A small image captioner, trained from scratch.
Data: trained on scattered letters and digits in many colours, 97500 training examples.
Rows from block 6 of the image encoder of a small image captioner, named by matrix and row number. Rows with one number belong to one neuron. Each number is 128 + 24 x the weight over its row's rms, rounded and kept within 0 to 255. All counts start at 0. Numbers have three digits each. After the name is the row's rms in percent of the matrix's.
After each neuron's rows are labels from the 100 images, of 14848, where the neuron reaches its highest value: "responds to" is what is common among them. Only what is clearly more common there than usual is listed. The data: scattered letters and digits in many colours. In brackets: how many of the 100.
# fc1: MLP up (encoder.blocks.6.mlp.fc1.weight, 384x96), inputs 0-47
# fc2: MLP down (encoder.blocks.6.mlp.fc2.weight, 96x384, transposed), outputs 0-47

fc1.354 098:140147142142108101100118150104119134098116088116127101144133150135077133118135102165118122105131154130094104105144105112161074123131196094163122
fc2.354 109:103134115088114145111147137134122105143141145086131141156113122058155124139096111098124047128112097124115148143123123120146158131122120125075144
responds to: the character M (40); the character G (25)

fc1.319 093:077148124151131128128084156134079140111141105113161125123129165118117173132119159092136156123120156133134106085132130132129145086138089111156133
fc2.319 091:129116132169160107141158131116150101103115168181120126110116096138124126144189156141119105113125113103093166113123122156124164122133126122098137
responds to: the character R (30)

fc1.244 102:109145120120127108148122150152130151144099108115158102154121139117101121154100101123093084109139180086149151123149121113152176141131122154127154
fc2.244 107:144145139096124136133150115130121156132131149198135135136103074101162112115137160128119165117138081138126130142149140138098147113101136118167116
responds to: the character J (37)

fc1.170 098:137128116127153163169136144144156121141149140114130131160119180140105110120109065124128120143177112107104102117149138082137171145127162177116123
fc2.170 099:104104099129126128093117101153101112136099120148130110148102071087113177172137153165128132111131126166115135109109143151176066147122123150117133
responds to: the character 4 (33); the character 2 (26)

fc1.180 095:148139117131105116161136155174131061073128129143127151119133130138114082112078127114138121108101157121124132081120122096160118076140138103105117
fc2.180 104:147139113111159101102094117113168138146127092110132145127155079134134146147155165174076137124145145131164143167127161161103149187095083139119147
responds to: the character W (32); the character M (26); largest: W (25)

fc1.286 099:148139119092141106126090149126136197155155108167113161156147119113113148102143151103124118130125129096129104162111095124108105165117133104153120
fc2.286 102:113126108119098178169148093135156113138099148079128124163087110156129122143117132137120086147169164125111077110113097081135145114077097097107129
responds to: the character 4 (38); count: six (35); largest: 4 (33); the character Z (27)

fc1.235 126:163142130140133135156151088134120099158133127088117116125090143138150114173144110129121136105140143133139128141099117128104156149145114111130140
fc2.235 115:128137084126110087115111137146181155104104161109134133116160102171104139071136142143135144154122131136105142087129103119147100124087153097098154
responds to: the character E (31); the character B (25)

fc1.177 107:133140073078152086129121132147082091132173106159141101096165122112148123099134134111123124103133109084129149101121129110121082153142141130080140
fc2.177 120:129120133145118116123146114132178177096128126095143126145122128133120156144161096114116123145122166119118126135145115093115185100099108083166140
responds to: the character O (44); the character C (27)

fc1.149 097:123105103142076124127081160129109134110122106101150168107132126128145058135107119133140139148161099123100111134140110100120108125150130158150153
fc2.149 096:161132142138118147112115136098105139171158078122138150142086122158086168102126153125160094155121158138128107115132159149121129131124172122116120
responds to: the character M (48)

fc1.198 093:140148113074171131118188120154142122158109162128115112137128106120142138118117135108108095131111110064136089129145107140108140108106189125108130
fc2.198 092:111145159153166106154085117112112100125125114143116131079132106158101137146097150113127140132189174149117131118130200134171091105190080119111117
responds to: the character Q (29); largest: Q (25)

fc1.247 096:127159109121140077107136141110140146126109122146151170096098123127127117146085131144122096169159076149165093140120160095126151136115111101143076
fc2.247 098:119114131198172143153128118132143104121096150095099108122159157180104139171127113128131119091109177139149184127129166157119097130121112126107160
responds to: the character C (33)

fc1.174 101:126112131162176130149163132154091146156137103123122123161145092143142081179155100131115090111100142127161109117168123104114114140146145097120116
fc2.174 100:143161155120132133152101148178162114111159134119134089153121145113158166129068120142144154100112114143137130138084119139151107158126173126130134
responds to: the character 4 (31)

fc1.155 078:106174108140120124142147112174144140087143067132141172108150122121115118091105128106105121102137143109140152146127134128108148117126113109128114
fc2.155 087:116121113167164190110132104128136103141132104115178138107122107125151120153133150146137136152138100163165124122097155067141103145132148149098167
responds to: the character C (26)

fc1.353 096:127126106130130131164153101136114147116128103157150136122102092112113105136122128137149170122137132128174144120120129081157158143107131142105160
fc2.353 105:163148121114103158079147146099168121109097122144095130165151112107124151073158123152142088122144089143135106125143161150113136109126085159128135
responds to: the character Q (36); the character V (34)

fc1.74 095:100162135150122125174131166138117134146130109116136128161104126158176153089094133105135109170129184133129149070196135146175138148117142128116160
fc2.74 095:157156124105132107117117065121154125155099149144145119087119114146111123214186169107117160132155114124114114126086140132092103103138125152158153
responds to: the character R (49); largest: R (32)

fc1.57 103:119148075138138078124115108144141100113126095136078115124119079102104146130104164116114130132104119092093134150089100119112115161092119086127124
fc2.57 102:128142136161112138133137135117116168130077137098149166107139150116162142091130107137120141158136155118143164123161152097127140115162078165123127
responds to: the character O (73)

fc1.11 113:116153117123145125118138095176125125132133108149113101170099108100164119115120105099112120135103151140136116139115082067124125152158196097150114
fc2.11 127:097149130109099135143125096101117105142123125114093155126127111144149143120133141125130120067125111110102138152142135153104095117093073139089127
responds to: the character J (35)

fc1.284 086:120190128124122113123125126164111170140103129174146166094110146077097131159105142155113122178159128132131068153137099133161131162121112104113100
fc2.284 096:104143127142156139088091115140113112087126121123135116125154115160152095135100049103179137114105095127130150141111144124117142112106132148148142
responds to: the character J (40); the character G (28)

fc1.87 098:130117131133144133137119108132126130152161139170144151145122117141144152123107097075096125114115111126158138123144116148060130129108108068155120
fc2.87 090:133112084138147076109106111114171098113110099129135109105135138135168144137125102178133095113139090107093125151128108163121051153131107128105136
responds to: the character E (34); the character F (33); the character C (25)

fc1.94 103:146138138093126127113103150129161093106106146135169092087126130143150136123078121111134135130133138115107171143109149122165130137103096153127132
fc2.94 109:110176109116115086134101146154106096135101123117124122129110146108105097125144111108143174170130121179115114097101100114128118121092133143103123
responds to: the character W (63); largest: W (43); the character Y (30)

fc1.363 102:091096087118188092115096156149119111158131122108133172117110124155113138091098126134114168157149146165116130138139119159125118131146114181089109
fc2.363 099:132148115138075142148150120146137128128152113132160158131097150114165165132134139087127106151120157139139077158160110135133153152122125109124116
responds to: the character Q (28)

fc1.208 094:140149190110124109136164138152081110104134127104092137120116167155108181126123135101113109145120165106183134159120156138112120126166111109124118
fc2.208 113:125124116137135120155117108119138119172145103131153124109141126139110119143066105155134146135158168124099115141179118159145098179114124147145154
responds to: the character O (28)

fc1.112 093:072140119124166133100167128145117117076077126133148163133111147145142167135117160135161110127114143137128149122139119157153167124116126122120146
fc2.112 093:122139105103131133126082158087156114155105140158172140145115128112086103126152161105100132156101106134143145113126147100149099161142173111129081
responds to: the character C (48); largest: C (34); the character L (26)

fc1.258 108:157159117135098152156128119100112146155137141125110110152122129146103138084158147120136142129141153095150110115147091145048134111112104153101119
fc2.258 104:089101152142137118124143125128156136117110116150110158118164161157122107137146139149125114115105116059105068104093169120122108147093140114098113
responds to: the character R (63); the character F (31); the character K (25)

fc1.322 105:125061115133143127192080167174132116135147124123164110083141123136072129132143137111151167151148151070134139110127142126132130180138112155099123
fc2.322 101:119130119096065113130117067092137076151108130124090121124134093153160146110132131106113104075112147161142102137124100130082136133117118139151104
responds to: the character R (41); largest: R (39); the character A (28)

fc1.277 088:127110075126082141109100119138116134129135103133138099125133145130164141113085133147124132103133090115101143121107135128177118144116140149119148
fc2.277 098:125112157137123159104127126100143156102091167145102095125186145126089116117148133125136154147106160150142125132181087138116119097124144143152132
responds to: the character J (51)

fc1.102 085:130104085126084136126157157109128136163071154151128126075109174131112147106118125080117159130129113092143125131126162165140071142133130136143139
fc2.102 074:097090158179166138124133084157153172116130113113133125130159129149157133101153117130126085143183109126174124104123108129122121144143158125162163
responds to: the character W (60); the character N (51); largest: W (26)

fc1.325 086:149141096102122101107153135097122115194079154138114125100143115102115146175125112114139159141125159133138119103118149094182082094160126154133126
fc2.325 080:132102116145160082162120127171122121140129118131152128146100119127119114079121139172148111145129106161119171100144060146130118178105136075123101
responds to: the character W (28)

fc1.370 102:151161097110114127108159127128133131114107152143173126164100145097138154068104088145143104103095114113124146148141109110182164117155137122110141
fc2.370 089:103097113135193120169144126122147084149120121134134133127111085152135105104115131153116155086125127111127088113132144151106153154120154145087104
responds to: the character R (32); the character J (31)

fc1.172 106:122137133093136150161139138133128137127075163158108142125126100115118112117118160140107120147127123127139136120168132115141191164123085133168146
fc2.172 105:155108120146113136088127130099128133152112102136119137130141134097179146135124170115107166051113115139118138108115124152137135134112154105126106
responds to: the character J (49); count: six (38); the character 5 (26)

fc1.36 094:141108116060096095117110163145140133116128136107123166150171119156141087088115132110130094116155129126149101094149150166166125149121183073129110
fc2.36 099:194083148159132149154102124088120093133140158127141145161144104099121140111140152115165097140156097136080161101102114117139122175171115134081157
responds to: the character Q (88); largest: Q (55)

fc1.209 083:124131144139127119074127175128139157131114124093147097125106119113142127138153111098122110111129145133120138133128115104116135127091111134160108
fc2.209 092:160123148114153126123112087168117107167119150157128174148148123188108150103131126167110127134114108144132086134148149129121129158123122106089109
responds to: the character R (30); the character K (29)

fc1.99 091:092137112117132151146132120128107096153155135126132177142130086159085109140111155098105132104115142091123103122104157123107108133149062120148150
fc2.99 096:138148106121109162074098092134167103086132137091102122137127110108133171143160158120111142164131189116125118144162122154121152141142136134139105
responds to: the character O (29); the character D (26); the character Q (25)

fc1.21 095:152100107118127138131079118130111120147162082134163179159127105107110142124138140117099143146129156150117085140137121150100133133089137121174123
fc2.21 104:123181128097154126093174116115150122138120137112137129119086159112172106104102173084133095078131123098130135132138097107114135093113111107123104
responds to: the character E (41); the character C (28); largest: E (27)

fc1.369 108:127107152134109182150111161138087125077140111117109124094119118138137108108105077122110119102129158112108144146133161135155163129126088128128136
fc2.369 103:114125117108184091152133100112167125145115111139167121117131145106150149119123161165127126114120118108172060101151128136100119128134155107077130
responds to: the character I (39); largest: I (25)

fc1.299 083:108161106163130114123107121165121161158141080092127108124118117142112101163128128162123120140156186125082096129135137124141067160089128094119127
fc2.299 093:166103156130092157123141106146114166108135148126118104143118138133138138078094133117141114074098115124153160094120153126124128112166130131141142
responds to: the character O (46)

fc1.40 100:135146151163187096109114154121155157130131154147167139106151098150103095124094116150120122138140134139157131127155173078160115101111111142139130
fc2.40 106:117172097139134112139118108125175101123134176098137130126103187175120141163129192111128153080081129135105126141130114152113153092136100161115152
responds to: the character W (49); the character D (26)

fc1.162 099:175137155120119126125136106112116137115129168115118134110157065084127117128126124126080135098109109161164096118161147160123126100139135178148132
fc2.162 101:057134128165182111101139147153129102141158078117154105142102165139124126138167083084101150101136137139111120097130126111134106161125149114106159
responds to: the character W (33); the character H (26)

fc1.51 099:148110145123125136116088107158078135115137108120120113144113101138130112117127072082164069119131103127134072128121141138138149118152131147129114
fc2.51 099:114115138108155125118150135130174107111079131150146113123109165134149122124152129153099185162116117119149110126138119102098152151117134107166114
responds to: the character 4 (63); largest: 4 (39)

fc1.306 082:182124180089107105135102186166129131114153101109106121168098134111120143117116128144128093094145124155130136111177108155098152127123104150113131
fc2.306 081:094070092160148127199158111108104137120090101119114118154179140139146113104106124169121133120081137097153130162073115110108109113151145133127145
responds to: the character R (25); the character P (25)

fc1.54 102:139167116166139139137110139097132159134174151115089176167120147184169153109152121130109132165159109126212135129111146110128122157127113116112119
fc2.54 094:119080166131161112129156151163138122131112130132102111109143095116086131142111090115131113145181171135094127112162087192099096144149156166130099
responds to: the character 4 (30)

fc1.253 105:148137134117159124110099135146126121157168130126097085198140128148136133130076087132049125114108138105165140090139142074140157149113104143135123
fc2.253 101:134159172125130132114174131112095171111105135097118111117173117116120111151148150111108142124119103149084182109122127183119129123138133078130127
responds to: the character J (31); the character P (25)

fc1.95 096:170121118092100112109112105122103107125109118100156150133115100140133166164126132127108171116124117140126112178118133151162109108133114181082112
fc2.95 107:089137138117146155108106146164159144115094138157134076124130106114111138119137099126126108099101138107144102135128085094141116141136150127164108
responds to: the character M (32); the character X (25)

fc1.279 105:135138118167118125151127122139144114093101130147137144069170122152175124117140138143126116100133155095099117144166169176097127145151161121150139
fc2.279 112:129115137096151109117160137176156137161137141091099101172094089136097141125092143155084118109091093146122130122106110143157119164127127101119100
responds to: the character J (54); largest: J (38)